Rows from block 4 of a small multi-label image tagger, named by matrix and row number. Rows with one number within an expert belong to one neuron, the router's apart. Each number is 128 + 24 x the weight over its row's rms, rounded and kept within 0 to 255. All counts start at 0. Numbers have three digits each.
Before each expert's rows are labels from the 100 images, of 14848, where the router gives the expert most weight on average: "peak at" is the part of the image that holds the peak. Only what is clearly more common there than usual is listed. The data: seven-segment displays showing three digits.
# router: slot weights (model.blocks.4.mlp.router.weight, 4x256), inputs 0-127
# up: expert up (model.blocks.4.mlp.up, 4x128x256), inputs 0-127
# down: expert down (model.blocks.4.mlp.down, 4x256x128, transposed), outputs 0-127

# expert 2
peak at: bottom right
router.2:151168092116147116145137164100094107126096120126105131144121144094134092116138194129151124109075105110154168160125137152084137173103082072114127141117123114163129094152081167125076121119091111104131150120139112125089169122127104096115153115117152116142118163112118143098132101124152114101143131134182126147129129106162139130104124136102186128130109127123158119142126118114121130123117
up.0:140124151082110147111101148153141138129135129109127112134174134123127140165117083116097178148142151155124089086114113126160094112168135168133122131110139098127123102164143109151147156142138116096109158099138135139134121130109088109151102133142080151108139131162175090154146155146129131168117165107158125099142123126065121158158166135091082115127139135120082128127062169134154103146099
down.0:098127109147116162119175133146152142159112124150126138110137123148115133117098152132130124121133117123137128143110132123116174124150131139145133094149155152124115129092127136097130128117118106170134074157116105113165105133136152174116147161123143126179111135078090098093098102133143111147118107158121103154143107153128145102097168144167161133160146123088111106131162126136119161160153
up.1:147152122161138117099151121084097145138150124095108117098143120152151172149135095167178108107108123100102095117157123105128088099140130124166144093134164128122115155112140126123093183132079135156108123152120157159131095112141151156151124141123133158093170087111134142141105120128114165137118113190107203133112134091124136098125096084112140163083141104138099149104131165168086146150162
down.1:154147128151145096131108114109120132106096111135137139123145117108132115108113141121138112098124157175101190153148151120114107109117176118150115080134113064103096127116127089131099106150136119093138153126110170133129140134120131141147143123133136142120127153127117124101140155119115110147091138110097147118114123147153130100146098132111106140121108131157146083128100163142081138145113
up.2:143089123096160127161127125148115109123148105143068106146156141143085133159107127096119152157162148131148100145111110095164143130199117143156131121100145116109094144154133100153133144175121113154133125138138096175162101122123145123120133146156065111162124106168102121130096124140126142116088115160111114131107127137117163149118152147150087153081095100104148135125136106147127124147133
down.2:113124179136119184130111126117142144123092106146116157122093160113121163124167123174122146115158106113113108144145156129115132093128104106163155131174146161136155129130150156083124162144119113142169133142179119113137097128138116148120149153110147143118145137096117116141157109137140136147172135154121136129144121131128140128117123122143140126131142130131077140164135124124153173125146
up.3:119172097128125109090082158095149115134114122091164155148118138128158155147126134139151138153152146130106100150148124138065129147141153090129158132122123110138118141096105106125111166140127142118147099097133123123128144141130122149119097128079135140151143103160166158108127105114089128082114123102130115194144124130131177123099118122129147143139093142146149108102145097143111128149155
down.3:155175098175097070127152136155123137140111130104106117085110127083130137155117124096117165118150109119138148124145111103137092116122137125138141102117130124130120152127096145143091153136137132112082151124128127149130125137135118155127143097120135121136095155102119140101137117113088141133127124105097132133113122102121108118163128141116125141100114117137147098131140104142108113128140
up.4:135107147176142124142135149135116073137135083112096085073140108133079139085125134131158090126123153108132122189119127102123134088152144136142100138111102131069162126134101091094142107130106123167131074133125125144150124119158123164143143127151113130169113111108139115166087132117125107138166132175139124148089160131146128130131127139146114148102135118134141127165104109129102127144127
down.4:103141104122128182111099152099120117102128119144139143153101143143158131157122102111107138101141118140108096094134139133181132111133076132138139140149145143134121152127171166116131151123119109109116141137178111136108132084106117096129102130114144139094124136165142168124184117163120153117093158138140122134143116153127165113148109086129129091110141108107127103120124150108134128143114
up.5:110149157168129120163122114108128190144149166132127113140131120124118147174154131139129124141138133135058117121150134127135113135155103130091145106142104106162158136113103100154156178131123115103087130112147108171119082107132140138113105106132125143082144106131121107129137137118121126107148085095111128094165113116112134121190133103132126106097155120116083151100139094175095116152150
down.5:142176124131122115145141085116163131153143148121124124125150111089137082130155146116128119139128128156156135128125085111125123117125141105116118130132100074115132111141123105145122127136144144121078095126127116156073146132139144099125131095125195102119116142139071133136118109140133128128060095113127118117088133093127139124126124129131129156124144127171132125135100126114104117092104
up.6:102158181118127130144122124109121136123200141090148150101152082147147124157127139122129142164183145162098112114140132159139130147175133116118128105138131126136130172116094104133129091114123111144140081134147157121182094135135156105076139113131146153141105052134102084134145099072108137130132109141102141133140118106095164116141109091153107125094119132127112138093128091164104143141131
down.6:160151120110126101145144117134126121148160139147142104107140112116105060122150129123107140135127129117134121127106127135112081127075146132107134123120106110129154172116123122135112109090128126125121121107130153132122141127101146121167161108123145134139134122114134113142113147109100095141095126125114127113129137107130116129123141136137099108133118148154103155147126130100140136106103
up.7:124139172175142084158137141142094089128131133153104086085158109172117127087094126126105101176125137170153137142133117114131114077167126115163126097124091110125159155134092077124100110161087183131137088086137147157146144122141134153160163089106122153125110108124163087139131141099114117137152133162128139111131118141111121089145136094123169118136196116136124135097106123125103140130151
down.7:139143145123126115119138132114130116154132113140158110157123122091128128141150164078115140161093107125120117067089106120160119120097131149088093086151110095124138081165142121147150134143122123119086150099087145104078143118125118109110124145126116132127161185158139139131172129149097169146141156139133116096107080097143135127156128107109128093126080119180147110124111143096115116160102
up.8:114130137121116109132124125126101128128128124108129114147154108143130122134110089139150170133142115143139137136163088134165105165174096129097147113113145114150163139121069130122113166098117130171094098152135151173104056111114131142081136095136143148145162115126127126187097136105105122119130112149090151113102112108121152128150096153122128126128130120141119125096135097148135146141133
down.8:169122142143127069126109130117156138175115112114157139146115086086143125171131127089123118129103157117163151109116081122152115124132137121124139146142119089118139159152091126153121146121128152170098138133136156189120122148116122128106113112132142105161102149132125145151071106120102123103080145105136171082119124081134125160158103133092124138140134118164168101103096120125122118135133
up.9:101121103123152121121133143132111120124135148166092124108117106144125081136129101098135167133155107159122134092104118142136135148145079157144176106154112122108131174100103079159122155139106163135115127122106105135095108099120152146154095105133117189144129141135108090144124157121130096117163104129130150140149138105169163096116158088194132119158166089139136115132098136185110138152128
down.9:160168157130149061134154121127132165142118133107122125087163074095156112144132141116106110149102161121103181127140100128115121123101134125125150126103112153142127169114118144157102154133156120120118118153139143139091146135106102109111139126143124110121146133107126120129125138118116146111096091102116120097146118124136141160147117161102133129133114102128162143136130127132120122115129
up.10:154132151171096121154118156127140081110160104141132124147104127133117124124110085147137150168168168097099086162134148133147127128130159126132116100136133126077086118117135121069148131107120132150131103101141136134163114138097147090130134116156124093138105092127144123186106123107119124139137139118140113157108150067132136159136119123115073118128109152139142166134145121187115130130113
down.10:111145106098127116125113129106134106155151111170144135151128176141068106118124140105160087117136127150083118117112117143130136118131096133163141139083144166114106154131154172160109175156148122118157129161145124158133140115121112126088104127150146144148171132138110159152173123135114135133091120162152116101155140138144125108133101098151187076162124115100132132131105150118116136106087
up.11:124128164151153118175126149102075114154097169165100111117173172103132099121147099146146133159135078129149079115151096178123121092144153140149121128110143101129161133118122113175127126132104150131094140082130114143129123100161163099143170116149109138106084152138103157155121143074150085101080115134110149129152137117122120145157134111128132122141176108150162142101094146133122126126116
down.11:129156129140154060140147109103118114119123128099126094157145128094165129140148129127102143123108141114134125138144078149124084114107134139142126125127122087133125145144090114143109118124103173118097122122104140164122107146127153091116121113138131135127113154128154120133131161109135090100105139115141129122107146123134110137146107120132119183127123119120157111141121118119101099131110
up.12:109112136074131101134166082110101137126108090126144154119133110123122157152120119122153129137136109116129119117122084153085133133152138133108121119107173146107133151133086100131093152139132118120140142118091124187118144099138124151141130159159081142141105143135156115146139139107119138119113105138092162168137125130111185150145126145147127136163146125137166081109106090135115122126142
down.12:142176145152163089142105146136128118154156108115108105141127119124129135121125121088117124130142138113152139150119100135112068110109139156095140121159135051118126142141093113140102120111120147114119110141125116140101159129129106139103120103133107110113117140130111128161106129124120113127124130100106128087105129110144160118135121143129157132134139153149126131161115128101100145091124
up.13:120126160152130144099144109130112105119113111095134132123132084171115130116139124141108136125155123133172177098096108108160121119132152114132134127133127131133135151111115109138155134127132129129144117161116113110127114145111127139085135134083102123147151099117099081151105126135104099145133124160090105127129139152119149130104133132148096125176091158130160139108172078125101116114144
down.13:141072141114126143119111151149115129094126157157123126178106146122155149146105114108147138103161122105136094122132135115164120111120137116163068152163131149117137094115152123096110107159127130125113139140117115141128162098179105129172123123124113141089105138135134145126145148107154119108200140124133144103086108153118102127100131164126126164112147139173113151096141144113160107143121
up.14:139111160178112152105116143127141142161103108120108153094159129158149115086107141116098106152154167150156098147131116121204121113139138149163086134144111096062112161162101125128137131106142157138176141083143133133121121130093107108141133142106134121180047124150170115156071103149079125165100146111103145125123144117070135120159149120127135136127103148091151140130106088121137105164132
down.14:070103146103137187132121136151160123117136114161114133141133134158135153162132089129166115125129138101103148146122149130115139131154101098149138131129127179102152081093128140111103167155124125121140123146129123153166164128145129168153143148122132127133136107116135123099153123161145129127129134145138098128172129156136117130103137106135138110130162130146104098110167129141128133120146
up.15:115133133109140119136177107108086133104067119106117158125120109151089118180099134144117095097165142109116172113135082142106138106119165097119135131139113159134165142092106131125086123161123096153091116159115103149143112104115146138095156138132141123126142090131098107133097087108109164132123102171088147180173138127134172131074146150161144155107091099140128121131140111150088171125182
down.15:131144129137121149121154127141149135100134078096127115116130117113105178143110166079136138122132149135106146119114094117152058151100145128120103112127125093111155168131089124165122145125147115118084132115118090139086125123099108109135141088128155145148113105125125141115100121161123109116091115148136132156141156130151171127136149124115114172133110139140153098118139130125127139106086
up.16:134095132088148120106123143150088109136143111137109071136172142122102122146101092120121133175118146107094085132105120126158141101141132181091091129141131123135125121140161115139149142157122087166093130095129105178165110128150151118158120138187093140116167118138149138166116098148144127143152150123154082145125127127156119162150133141062051125128135107126088165131133159144110129131101
down.16:142148124138092112107122144132109137152171129152115150102127140174117130098118137134103127118146149127137102141117164132110140128116093128148141174122147160144123106118123168101144143111144140134152071139147117139131130163111167153120144124104128122159140106082096174144140158175151149151113107136147136150163119188126145125081123134149135102120096110119120182166138124156126132120138

# expert 0
peak at: centre; middle left
router.0:061106137145135122131106122118105091109129125095130110105164093161099147156111138132120144124130155155097111146119101088143126144181162169107134096157138111122118157122114071110127159128091085152110131154133104159169110129088109148138111145134084132132169068131149096118131130142122119168170099174123121122153086124130165106116135140144109125122103140131116130123133117182116180136139
up.0:131114133136145122138122133125150141109125134130138099162116127105146165163078155139128129102131124103112065121140106102145085113085140147135084161105145088146132114081167130162103134122116150124126165112131115145135113120107110135131096117143136157051147151090130115167138107080132124128112126123140123154142145145110115167136190146093124100112170078107128134124104134133178093132102
down.0:084160073138108140074126125125149106119106122117171164099131129146108091123160109098150140130094142132138148143122103137114090165138081120139128147125107141162118116134122086121129161075138148150164122143104131146168146144118139138099156131078123145141105088147142134109119125144158127119104128139148099156145091160156144155104100125151152133116142137135143127129184095154112165109119
up.1:131147147120125109104092132095132131126137143157077083120079097115137136131106111169128138138178124126133117136172131158144092135108144127087138119123180120109135133070164142141136121106136149040137144107115139124106108114135134112119084135150124142115132113130162133161119157091117135123094135115124130081071171154144115182209147128119105138138166130115129123105143128123155122157100
down.1:096116098120152172135139131079122106139105137134167158126149109191095127111153148128137094160100128128107154149076148086131159194148117105157138134150100153154096166099089144123121142142114065135138108136148126107146127161134140166103152130112122095150158133134131166137121135134137104127155120102108113144181130138149137078095093138164154134116073174135096109116104138144104114126110
up.2:135134099091124136119123138111131149129149138122149155137139140092149115152149153180137105143092065114129143129105112150090182163115132105098162120126150120138106128166122134103120106128136095130144072093150120135144134115119131112137135144128162150159155142126077179127118062126135113132130089099126161160100115135160143092097106095123151135122105115121090075119159140138126165098133
down.2:117131125160114112153157129125132093098140123113115086124105100122112127122132103147158109118141164103070103190113126093129125182155126141123144163104137144117155132164128114117131186125117149153112110127108128089134137189186129162116115162085148075138149112112146131148131136155128179105126114136103112151167137177087102176109131146127096153138137150153152160151102099132107129113118
up.3:095115082119150089132097164107134148128096178102082111126129127110136130102121105217162120147117090128158136101142139154094118107150136116117123138182137082121153101132178161125092122152117130113113107117099116123132141143124098141147144123085135133117155133077129187136101107130076148076150109151148147136103132144158106133144138150143169147123079129167136133113142162103135137139113
down.3:146125151117095149135165145150156110103163120120139097141138131148108090143165070066115142141137150153139100087132147088141107123156136149121104102105142160127090163111128110163132137127159170115100116129148113120157123163134156126144095117142143069127130131109144079180127152137160130141057147138157098153162180080100120123109140151101144115126121124127137139097129098151109131145120
up.4:129127122156089173101157084108081132140133093123169175171143146115136091114134113145141089116151162123122144117158118094092096098112115083144134201134117161136129138125124163102137118096139128148108115109074173115100161104138163152145164114135165102180089140128129082150144124102112152129116120105114119120101120126146124041112147134132098154139122152126138134189161097099107107121163
down.4:092152096147122150113119168106114173108155101155130074124099135119117113124129134116111151163163141112126132129132139157153129141127088154086140111121155127113134072140156108169120093130150095147106159147147139086115086134103128123106072134091092152160138123149104172128129163161115176128163157157152147113159122130111133160112123157152129113082131113112108167115149199162136129139119
up.5:115131150102154061156120134098142131125119125124104164094131156142120107070128154120137171145100129093140169159085086164133130090134119107131093138093089078159130075151118102104101084121131114112126110104117140138141170148141084126099126104125145123130148162109157138106143124125149105117153124126130117093116136129147126153149108122078132139141177138157124097103125146110136154153131
down.5:121133126149136143132127092119136156126127120117162164162146111137123105140125132151145109127145104161120062100113153120130149121183128120101180123157140153103119171119132168167154154080180130143181150185121099140145146116088163118154082152118092124163148082148125147156110125111073166155127108145121137147152104126132107104155156161162132132106086112116147118098139120148142144124133
up.6:131159078083153115130058130129161080138092168127121116164134187102130165131104121140157107121109092144104122119112140128132156119125138126091161116137131077127116119115125114177124146150121119085122176121160127073130201116091113115162141156120111095084153153163139172136130131144096157110148140095191124131102118126136127097118135160090118092152078100151100136132152147122154103112127
down.6:100123177152150153172135109120137103109153109152100120112092137163108121157134167091115112131150172138127174122174101090111116103070120132188106122110100128159133149125124103078099111149159137123145097097126141163144105140166148108159182131136123156115089118142127119081109127089151125117109116149119108133112201129116108140129166084106130147143140135126129102151152105167099119165112
up.7:149102128135122148123133193111082126130116095116146135104140114138158119104114171125127116107111103079131135135155110112141133131088116136144161116142118152112154146137114138123094130157095112134172117141116088126123114175123092162087183134119175132121111139169122160072138084122138129111133144164118091148112143111153145146083116135153175109173183086125143088152129155083109167108148
down.7:129140097113113151155109139153149131157145134130118114151120148106131169125135086097136162152147100137088115120142135120112074149162109132126121147159084122096122124155163154120145185133134126095130170125160108092178110129093176115147139143132108104115142102122128140144157139130083114142102131110140169137121149119107154135143110129139134154104084118097140134085144143155168103174142
up.8:136151093151111142134109096103148086156129143095090139122108098125105135100123164123124101136138111128136133126061155124095133147137109082125148147144108124157100149155116142103116062115160143140121130149134132065126178140091120102127149121119169095140116111131099082126112124101167117105132128141112120126116132158126156084096129166129130160111091115119148112155151104151137096144137
down.8:118117104160157147118115111111091154111101124113125089117182105161158091165108088140081069129149142121138133137144109147138148132097144161091133142149115111133130129097148121133117148139090111140141137120139130184108082135139125105142102095115130146134116119108195137144114124101112106144184120116126128082145130111111139136157147098122120155157109169120091154137106129140093141117160
up.9:132131143106094156185125158139078184134136109097166151122132116133149127104163147098125115113127089090117133135138140110119138149103100130158151171114085166162110089142095148130125154150113122126123100171121114113159097142127156122096175161069151124121131132096124137111131076138159119135096127141107137168169121134153132143100136122143138127128140097106175132133143092094130121059113
down.9:133114115131102127094110109118130132107123140151102097109141164152105156168125120099120122107119158148131115137122128109156093107085157152074064167121139081122104133161147083127108154162150146107152147114171136138119147142137087100131078136135120129089088129136149147127137136119153093114140129085185140126116126118085126116152152133115093138113147157156119115123129144149169110190128
up.10:110160125157092129145128116113081156131101137125135136106102129140155083123166177133110127129138120084136163113133095120103177176097103102136097118092131139096134147152104146139122160161103103150132115132146098091116138112094150112095127097109147131135144110087103138093117091128161111098159080099106125182113110115176152133073098114138158128115098148144110106124134116131102152106138
down.10:146137125118123142153101099125151133144139139152174088121143174115097150102135094122152116119146144130080115172141141109119091129118141090168163105134125138116130106143160116172101117112170164129115120092154133104146176125171096148148074091134124115082141128133129112135127128142146171162124163132147096092127134183102067160132133105067131115125176127140116152104076126107128115126123
up.11:148158127098149103126128151153130100116134132132137136119136162130128125094095146143126135112087118109129102132102106172126117120095134100109138122101111084142077124152146118106123128118130143140131192096098097155122206144123115117121148106151109106146115149191139157142107142102147113128070194095156145117092165140135101150120118156127138125163165161132121076117139160130144134140142
down.11:131149147143110153123137166128114144104120135139043186154119097134122071130141129114115137132122156117143165151147134132149162133135162140112115156124136125109151160119089122112132138149124097175151130163116117119111091113095145142094146139139152113133137108099090110090143107140094108123122136131117116136136112088106138122140107083084106167108142107128146128101150144117079139090122
up.12:156158133112180130163111198113075144091137125148113115147134173125127140178124128158132144164135141141143154153121136132117120122096116102112103139162164156124134077076129100149129129131103131130150139123090158155111130108182139129145142107185124156131166168141157120129110159158107142147092128115128139120106120128165125183146093155111115142130141080142089111088122110118123142082051
down.12:102113144120128144092156100104135154120118120156147120143130123125099115130138143142126113109135119121114117105105146134119141146154105157119097116123115084119142130163128171164147132138113106171088189116151112064109106139122107127084104196071130103145103141128062158125104118110165158071121129085151121145158111091147099087111120122120129121140135163132141157168118138152145074103168
up.13:172195114091140131121128154093098080111129109138114157118121099161125115125121131095118129161099134123161117152088110147079133121113067108124152111109175130116145099095144128136103119147094141151152160171148134132154147114106156126100123134149109154172102144177137088115089118140067107111086119113125143165137149125119129141129102116114133154137119149157134093127126096126117144145152
down.13:109147138146093118139140102137161118162112152115140141150144141137166111122114090157159116136161096150124080149175124158160145143167138136112143126132119127116133178125136144130110111110090117136098141102127108111115091137142166189111149147119173113079126118145116108131151129109141094149164112161135142127105119102151125132103150137119159124116105105103097150121111135107133123111123
up.14:142149095143128126099107153108148091137110106113140146146152100075144105124111119154090139143116129128114124135101114119106116141155146132152125118116122118153119121146132160138085090092137106138171138092126151129125208096109073131142155118147145115119115130156123120132129126095093094108126109125169122129150150097137085095145161146145138130158096116122143089133123105114141149164153
down.14:131131136170172118163162123113140161127087158151084111100081117158179122144130128102096106107088153108130181154166155126119173114133124125155154155122137141132090150097114153137172126103114135135146125147117131148115115116123135123152097117155124165160111143103128135112128132135092109174164121161114129117139115126171085117083134104115128124148141076131115185135119138123108151164110
up.15:149130105147153130151108131110105071148143110114121089109127138113122143112126115143132118129140155154089119143132110176107171122136087129132107116115128113143137118128148145153105119119158118106177084137146123162118171159151092090094098123136100142144161098149098094141145107109118111090161136105167148123087141129099106116135065127130132162120122157126106131121125121143162117152130
down.15:140125143119144156164126073143113174118112135131146131134167129149154151154170110143159125105071130118145126137163141113155064101125159139145097148116146171156139101132118070125147121163138129149096107133127117135145110108121134148155141108098138133147091162123153059062140118123093101180146117148074146149110129162132124111120156121128142125162116144105140194166103088122140122114106
up.16:167142112113128118101135109126094121139121154140130162107146167127103102133129110161128139123110121117141140096152153143143113183135137139097139148086157120184167080082129149110135095106104108096111113094160182121103143093106134135122118124143129126127153142111105153159155138105105158144114091124096181118145160120133147154112136129109059135158122143143098119147144087139143102092101
down.16:096139150123156169120169138127174136111122167156149077107107110092152133104097157115092122143146086107143103133087117109115186145141119129137134135107114136107126117130110113134127137052166146152112118155161090107131133146113123134169094173100092156143111132166141118096156118146097134114137139172160106116162091139140129129111082169139183135117087080130067104102100143144117174115128

# expert 1
peak at: centre
router.1:094112136117128097120184173115107086097123104128136129114176090166086099159129135109146156164147154118159112109175090104121122178158116141120154076158136153106158173142114100140122132145104160150114139117146119141105148108110152194110151114124111128141123089151137089154133150100142144103128094150129133137148122107120139145139147149150098147163162133171099123137125129148103148110118
up.0:137125159094170104176129108138139145127153145117150111146123131094129115109141158135137119124107123121106128131095133119159126135145113123135097108118135117127127152157115091156160143147140139122111122132174147162122117167126092093100113142113134169172155101134077146113132138150150085127146118093144124110123093135093120141133140144148130100082127114087106139111134168148156103128131
down.0:096130182131120125133149094096138138145128084124142142133144146099147112059084138145066133114149151121140111115139153118140176104129137105183150132133155113154107122176157145142109130091164087082145141114122096118132087105098144111132137140112152146102111135098119060122156134143093119126150064115121115169184132098135177149114089160094135141099106135092129162114166145141102083148145
up.1:123177135122118124089122115115158120150133127084118146090110135128129131144164164137103172151105103155162141114108115147155112160129098123122137105151115079123107141143152141126095102083093123118116120132153114098112177143105115111082145138176131162153122122128094118111112146145119093098117100161144148130153091129120137106129115078106162109112105133159118126104107117174132183144160
down.1:122082123173117153143114160166120115127159142137111106111082120088127088135111154099108134116139101108180121131137102119143127163124171103141123148120130150127122129115127170114158136121096116122120111106102123125124102129150138178192126157146154071128131112170148126141144140145174138148127149112137112130094131149114080123127140115163139149119106088068144090118129165112107115102118
up.2:158121140100161125144115093150149111120180133154137117124098164160102152132149143133130149129091143160158112127095124130127122134148125137133098110108154108147085139124168106191124127126148122098111160129135138154141159116115135127126119114119092138087162125148119131142129173087125084165129175100112164112142117191120156164161110129135141135087142165091097155078154118117189102143080
down.2:124128098148120082108123127105135111144141111123092162153121131122115146117122158115144137123120149117089113115111129104165164123072129142107183130130092134086170126105111148078075146099121116102170117152140085119142124146121170125112149132148155152116094119092147141125090075134136121107112148134128125141147137146115106144101115148155170153095091123153135111141100109145138126136158
up.3:140148124139146165124096129123138161156111146147144142189111141138128064099127143137152132153140139157090139121120149150117117153105130131097100099156103122139084138085157128132132149155124140084109173128134130136072153195091124071132117122116148129124157157138133120125136082140091118118120134069148134157130098114137136144119146100148116106192120127124122167104114105109164123142108
down.3:131104115132126100090085122152170093096110145132149155124125127126137150108129071126175147130146128157134132131173163097125090147128101129172167145122137145168152143092164126102113144103149118147197118132131127144155146155186114164145104096118138120119121097112131172148137110130152128120160144151103155137147157133142158133077135141092162115110209203165109103126130127107121130146123
up.4:154128139115126136132108162107137135117163099135120131121110136116051102143175114165136134121126116140153130149121110138137099125143148121105032137137177108129118137059162112182170089128125152148125126143106142121125167148151125111141115146138097148138121136166124133124119141102093124094134081135144154111117110131151127134165102104163158112141111094155150120141148138129146156139145
down.4:104132098138143103137140130159115117100120132132159149152152132102140171112107144117137130104147106111117091096153113088074134105125117138121181124118138147091102113138097129079045130119126149121113118156110112102125083111112164144148128109144142110092140142134152137103143126172149120120126164159100110114118154135149118146112130128104124122135165109102132087176134107149157133092129
up.5:180113138135136145096167156139136100137191141140130074078116107124114141151125083112145124131114153119157136162126133132128151120134113136091103158129129117121119096123153130132139145128113106106134168148176102105109104142169095140103102142122133149115151145123171119144108139095136142172147161135173125132114129145109148136166105106085133138154118131088137144136070110134105108087121
down.5:112140092161129123128090150075087122122095157118077105132138146120118131150161087125076120146119138142142157137132120131119128131090142136110162137156089153124100149133118077154126125143119131157130146124151140103131101119128099126150141090173161147123159108144120152136134100165155151089131111134155104129148162104149130110149143125153183128157132131152119122135133103113100136140107
up.6:143154124188122165100109131124162169170153118073111123184124122132143144128132146162127171108080089085127144104101163140127143143109136101116098116125106096137126085129153141130119124130154108106114149159131116104110147130123112101133098116117149132117152161141122164091140092137142133116125167129163105144083097154142124133141124137122143111109097099096175120125098141097171110077129
down.6:118145081133132071161107164159154135144102158126124136144122130106145136128161143117110180112133130138158152122132087080114149135113102126118159117146101134151165129135153149104129154121150101120154092092154138123136130093151141144133149115128122123127119112185099139143099136165108136117134114151185119140143115140130153138120134092144171091153128154158103114061118133152089117136087
up.7:150139150119101145167106131114146128119154128077126116129123106142131137157130081155135144143147147122128170131150147134162125126136103118141107149088141139175132149065142120100115104076125166128082116121073165097117109174136133120171143079113135160113108135127100122124121120121110156122170122138126145160130155091125155086164128145105126113082079116143115097108156094150134146143133
down.7:106100106163100127193140119173116120152122155136144145130124149150123112159142197140125153063095096094100092127176150104144122094114132108098162115129099125095126120096142180142174153158162127152152134157151129085121147087126124162101135136122132047144109132130137125143164128157177149131133134137137129107115115125094136136100152153103142195122133158144131131166152142153147110116110
up.8:132115142189115113133131119095125128124090152118115127134095102091139130154121130164137090090124122136159135134156168172146092083131144126129113138117128158091136143141148138145118113151145139147121115141115144122129124145162140162103109136121176135125077140122122146113135099139135139098115130126102167113096097105115103093184106107148111151179128066112143159144080140090104131154112
down.8:143125124116147148091162140134148098108177121096161134153142127175118121086126133126103107113127155103101105156098106100087089168130114128156133113120103115113085118180117104107138183135123124144104126126154140190116113096143140138147126180153102137130191180130135118146139127106120136118122162115141109146171163136124116116133111136138125108172152096125136133126140118100133106106118
up.9:151140132113181113180096123146132126142146183155095080122109128133127160085117133121177132155136145121130085121096126154133130151157137138105092129132170116140134125116153110130111101112146124090090162125139108158149140155111098119124148131101122163105142124149124110139147151092112078116140138137152164105119118148084155154154106147116145143085125143107098157122138128143167097151088
down.9:107125110114082138159154104095143120106127108087127151115121093120169095095133161115103117123121116131153124134093103129165161170112124100117187116102110162143128119138131097133130136123118088161148093142139107143154134117096150113133148112130171102180113112082114121116101107181133105137101119116100136116138094110144153082118159163172120112091109098099109105137145153110119128107134
up.10:134087104154123127157094162100071126107127166102070153122143145124149152117130137143175105159149145138132145161111134110109117117125144138111076139101113146108154138108108124152076182089083101110139109113102141096156117120145131167141161099101144129102132124140121128133138107102090118101146106145139133129112118137145149120136125165090145154132152113130145108106135143139087098052068
down.10:120143120093145103131104107151136133123143110175165129124086101163086117088134136148129115135131140112120115150089169126113150126107135150123194123107168117151092112158122121131127126131176120096116131128103118137130145132124134102070160123125145100122114120135100147084152138115193112166138144154167154127137142117125118127113127123118146126147116141136131128132099118100163166140127
up.11:156147136166104149129131107154099142111177135143104212159127108156160091088130138146114135131130130110158152097123126120116140130116106143162139154154115153118089098135099163153134124153111118134153092109150114110092111124148116135101137120135133125126117120146117122133158118135158129106051165138124117110123112165137152102088108114125109130134127066112137101097177122141125156100126
down.11:135081126090120124152136126098145096135095153099114139104088086122079150136121120085152137108123146141116104130097110166131103111099143135172093112085148142175158160073146079157126127136143139136122122174106175156117144131160105093117075099172123126130131122143133135178141154126158135142139124094117113086075121130107109151145134139115129169116125139107147156139129080111103131129140
up.12:165122124146155106151149134133183161127126074135105126127162134149115171118133135099118133101177152095118129149122122114128143114120123107100102125117100137116115151112128107140181092132115123121125127193156130101142105145150111109154080118120121150135118141108129117112095113143122158168121169148121142123107111154125145138143064104102098125096134125127130169118107097081155131113134
down.12:119126122117128124111181115076112090136137103139157092114107110138137124132153130097112143113102133159124096132183119100123087120063123132119150140108145129146108125112101170150144153156118093132132101157114104129129177142137119116122150126150119124130149094140139137168123097129094115102123129137119093127150149139126140131119181139130163120117189127180155134155114137146165088135123
up.13:159118144135127158108134159112104135106148111179128141117134121113156055093144137099142101113144125127121124155150113113074149123089083133147115164160054174094124142123082153115150160141112119159119104138124131134081128123134113142137149129143129168153134140131141100146147102139156154122105128166130131136116114119155147095110140082105128149134128096158113132124106115146111141111139
down.13:149135108092173129141099146127136100125141165097151116125131153158145177155119138102138160174123172114144139141112118142157135140131118098141099116098185124142137154110150103116102055104155137172121121064115125143143110126149136112098139144137110128137121115171134134146141161103104091095129145123126104149139151120108131138160136120095167146133124157132145105112138109117173101170079
up.14:134110135142130151100159135146113144129137112132131182105135104146166089126133117114151104120138160073119159140126113120103157132110072142118139142148069187125113139145052145115170190127090134163138141159098158133139113109149141165131154119130128125156165132104119131157132083144146159144094110164138066147149137119125165114089144098116107150123136120099159091128152126137120102086155
down.14:141117155095156106149078142149133156148072156079161092075118126138111120129135109089129139151116156158132115091112120133138130122125120139115076128093151079146084089116152130151113102096122152152105080116148107131107163139115127096121148113120101140130121121169117137130131159123080143149147157149116130106111143118118192134111132125088128128122142118174110158107107122106123145184110
up.15:107089117116166156124107109157151143139142139093143096199119135120149162138107173141110097101124144138051103063157124096131130137126145093123140154122115123144085123162108140136107175139140108139096113107157125132083096128091113122130096143146127162147155083089117138118142140132138157147140133098127134127116134121108157116133135153140128148071097091126157095124127128115113129123129
down.15:152130115104070142148165089099094182111112193130134144109118128116150066100121107120128115120107106133116162127137159151126108135143123139154159087154142097147098108151143132177116150155109113100143094112114103140126109125091168109116098112093124155132115132143093106141145100130105133150104068134128109128116110143138139123129119082108120146133124100153081166144154135093144114127098
up.16:154160108155137135145127131096114143154115129118110158128089168123147087102151166125152167134121106125113152124121138171105148119106068078105102147121139109171118077179103153151129121121144117108158137151156103098108149145126097105063127092124154128140114156155111149091132104132159125086105118104158146132097120151154133119130095133116162123110114120088170121114126087113153142125092
down.16:107145117136110106146126159103164110112130128164139144114181100139109129150142129122167124148096132138134146107137138105103132175133091101117141111110121151169138095138121088111127158135176130159108108125147107107129121145089114144106164096138118118111138162144166177109137131154135173093091128113146149116145112189123124128133126138119144128140176110144124072135103118134135130116101